config.yaml
arch: "unet"
norm: "batchnorm"
widths: [48, 96, 144, 192]
optimizer: "muon"
lr: 0.031
adamw_lr_other_params: 0.0013
steps: 11000
Rows from block 3, named by matrix and row number. Rows with one number belong to one channel. Each number is 128 + 24 x the weight over its row's rms, rounded and kept within 0 to 255. All counts start at 0. Numbers have three digits each. After the name is the row's rms in percent of the matrix's.
# convs0: first 3x3 conv (model.enc.1.0.convs.0.weight, 96x96x3x3), inputs 36-44, a 3x3 kernel for each
# convs1: second 3x3 conv (model.enc.1.0.convs.1.weight, 96x96x3x3, transposed), outputs 36-44, a 3x3 kernel for each
convs0.79 101:158102134176153150188166184125129132110120119142124147124117107142140154134132132140067144155146163158156153114117143118145122130119126128145124120067132124115125138058130176101134128127150119129111084124132098117131119144134093163132111118122
convs1.79 110:114112107124126086161157125131131118107106115098087128123130136103161135115099119133132131141122140114143133124126146172142139114069111117128119150109102128134079120137128151168078135154101148152147134144139151144141118123115098182168116144126
convs0.80 102:154170135119152126119109135142146111127140143116154108140135154151052193180221175123147119124161141113107104123119134135113133142161153132126123112089117144104127089125170087149162109117128117111130100104122093123126142133121152105139114134112
convs1.80 104:116127134118032112115111130131136145150107127138139159086104115078122106109148107123140154132127108144147167103100107104089122096124109105114125126158123126111135097099099122119142109148114121100120087093150116132131115089130124115126114156125
convs0.81 096:124139125125079116140113117133138118113226148128165121136131139122184155144134127150169143158178105163172167129149120108140125115144144098112132121207146121137165112128143130097109124124134123121104116137149125120102112126127094181177103113111
convs1.81 100:127161161137194158132118135120138105100098099141114098127117131068055119099081107087132122132139131143144126120078110115099126136108116110140124131195141150132154128140111105157092103156130116112130096137122090111122139137123145177121144133129
convs0.82 104:124135121107113116133085108153136134173107128159114163154146118130201153151146115102150125059141113102120143123127127132161161094181135106147138159132153142105148106138118157093137140098111156167127163122119144130130147163136167178137158140121
convs1.82 091:119103091118155139107095127138143132153172168149156152151146103138149101107129075081119135129131135100089123086096101106091086120099112133139122107109112112110147147135098134194117113124144129140154132116133100099109150167135183145115130145118
convs0.83 101:121090104123189132101150112125174124156252101122135124160120104157080086154113133099106111109117103128114110169134114180101146125160132111128120126104131125102139125142124100166150120152135152134119140072087104119121115132085117225112120168118
convs1.83 106:136097148137056124137128109123123117131145090095074106142155137139146152134104116124143099109191124124166120126112080128168100117088065120109133132147152144143128098086125145080141141101115161149149162181149138181153141087141130120164141119134
convs0.84 094:129147142147032147144177127123126143133177145137130115138125150137110119141121131128155131116136102126154110124136118132131125132159121121150149181235165095086139133121120141135150123136112132147129151187132137164142108103123073090110119090119
convs1.84 090:149107139129106110125135110172179125154136123142111131157141143136114116108131111167180150167156141154111109144121113108095092151095110125150147072089072133128102131089113137102118148124114107111108104099102112113127138157144117221182135169136
convs0.85 097:098125123124150104152129121104107129123118146125157129129090136133108143119146151105074140122150120087106113135149135102120127159166152130051116097150165131149139166137114178099120118122129142160106157124119114103115079121119118125137115104141
convs1.85 087:127145119117146112112148156134135149150142141133132153144124161106145133143196137169174151109178125125108131170185144146137128126113123127099131103117143144125108099148130112145123149164150145163134141130089154152141139122125100118105090131158
convs0.86 101:122160154116092127155092112161153112155095103127117134108140125109194112119156117132153131150153130137121137131124139123144101131111132140119125147083098122107130113127141131188126123095157112117101116111112150130145131169126134136136138111125
convs1.86 111:136145112115179111139172130120141155103132144125104116159099116125106115151129104128130125115071126137119119087120117112171111122142086136113135099134132133146147135122110143146099102106118112118117151121142126152146103129145129144131121115113
convs0.87 097:117146163099070134167149114137125134152168134129135141115109105134209122095147101141136120137188122102105134116108132151110146125135125101100121105106145128145138155115107161115121150122146109118110148143136110118130122127102118133103116106114
convs1.87 104:124090088111241150101153109109143126124215162128171133133084156171117119140167145141120161108093119131105129178176114141157133156134133134130132147195129161154145131158083106140117148145131140154144138125126120107111149123094177143104119116098
convs0.88 095:116133102124097087145142100116135125129148122100073111120148142146174137093046102107118100106110122127123136122121124107120101136110108142115141154153119109106114153086124136105095129153103122107090107113119126143130140182164126145160142114146
convs1.88 095:148120119109198097109140131129090117130105135142118149117134139131153103146153141124130122138171139138138158128155145094105158094113127153138131113143105091112116129144164147129144127137129156131150110031106140134153140140138127124116115094118
convs0.89 100:126060118131125100126110135105124112100061097126123120132152156146196160103125113127122138105112134120138147122145130157155130150176128125087109159102096130115135134129158123095135130139124100101136089094144125136141108118109119151132119148131
convs1.89 112:144138112142167150113093151139127131177194117126116134143148132089093092132182115105126126128128124104135120138121128113094072158095126109118127144161104141168119136120118139145109102150090106124109133133146138180122131135139145100107123170125
convs0.90 098:102094120130152116124141113143096140158113155121148152169151110144113141157120145117122110133108104117127126117112112147100107120126125124119148131162144119120139133114087123130133115124125131128110104097093075073092123128121156144165139163147
convs1.90 102:146104141137078134106146103151153146095117100101072061118134099141126134131139109133156114117148125133116131106106109104142113132145106117123129112087134124158132109131127113174124134136134142151112148137154141117142104100118067080103090103098
convs0.91 096:097103109133204108077153120125141117153115148122124116144146122121128096114115131100135131120162144120106095103145093117141152153150149113129130147126130095153149151162149189206150142121126111135108125163145114136118173148158148108140148134134
convs1.91 088:145151127150117092158137103116141150115177132121117123116175158116125117112073133072123116111205180122190180121135143164158147157172168100099145081101161114107169152128117141114098147139141169144143165168154136167187115104141110123122092114131
convs0.92 096:088095107101062102120146104143106133164118102127146144129190146073086159113072139085102113146098077148182127111149177094106140118092112137128164115154144122129116143150137143122104126148111149168136133135116145149145119115136084065120118083105
convs1.92 092:129136157170182133173126133139133129143152109133152126111109118070103153056000056128126141115114110114129114151129163159090112183165145144145116112136158102125123144136129164126135166108089124108108100070091098079119151125130187147119169222152
convs0.93 103:131125122153076152132136141121117122150109112152107126128122130122133105094101100116133125107135122119151138131123112167112144136133139108125144118157136132138136126137130114202106120144124137143132135162113133063102113107098084220149119138128
convs1.93 109:148124140097143110133117139167149146143189141129124120120134125126138120120147123136132135132152159113152136133156119148133047112100108128177112168112132125138129124097138131157147108128146134161135131140145138143124134143129115122177134149105
convs0.94 096:117097138101125121106126152139091131105127093120124135142147115134082125130113164147117119129062107157117147174142105156113147150119131130132147138161122138176087154124126165073132130074123122115112165165096135131101112117147124148144091131151
convs1.94 099:108109116089119131116132129151114112143068083137137116132106111157131134129106127112095119129119117128123119111129115080101118135103095150087197138105169121120126143148139157155154167163109118144113102122119102088080127141143122130146133128141
convs0.95 097:085067105108096129117124127133116145109078101111128128118142141120111119115134124112119153115130119129116149120109135125155130123144128121107118125149138115071124121109134137127121138110130125118134119109120122120122134138113188182122147175137
convs1.95 093:164130123134144143123148141152160147176159164133142122138117128138188143105121108131096112176110097127145124119137117092045148099117110123132125139166113139136120113121122108117115150169102159138122161125116138127135125135132097128123084120127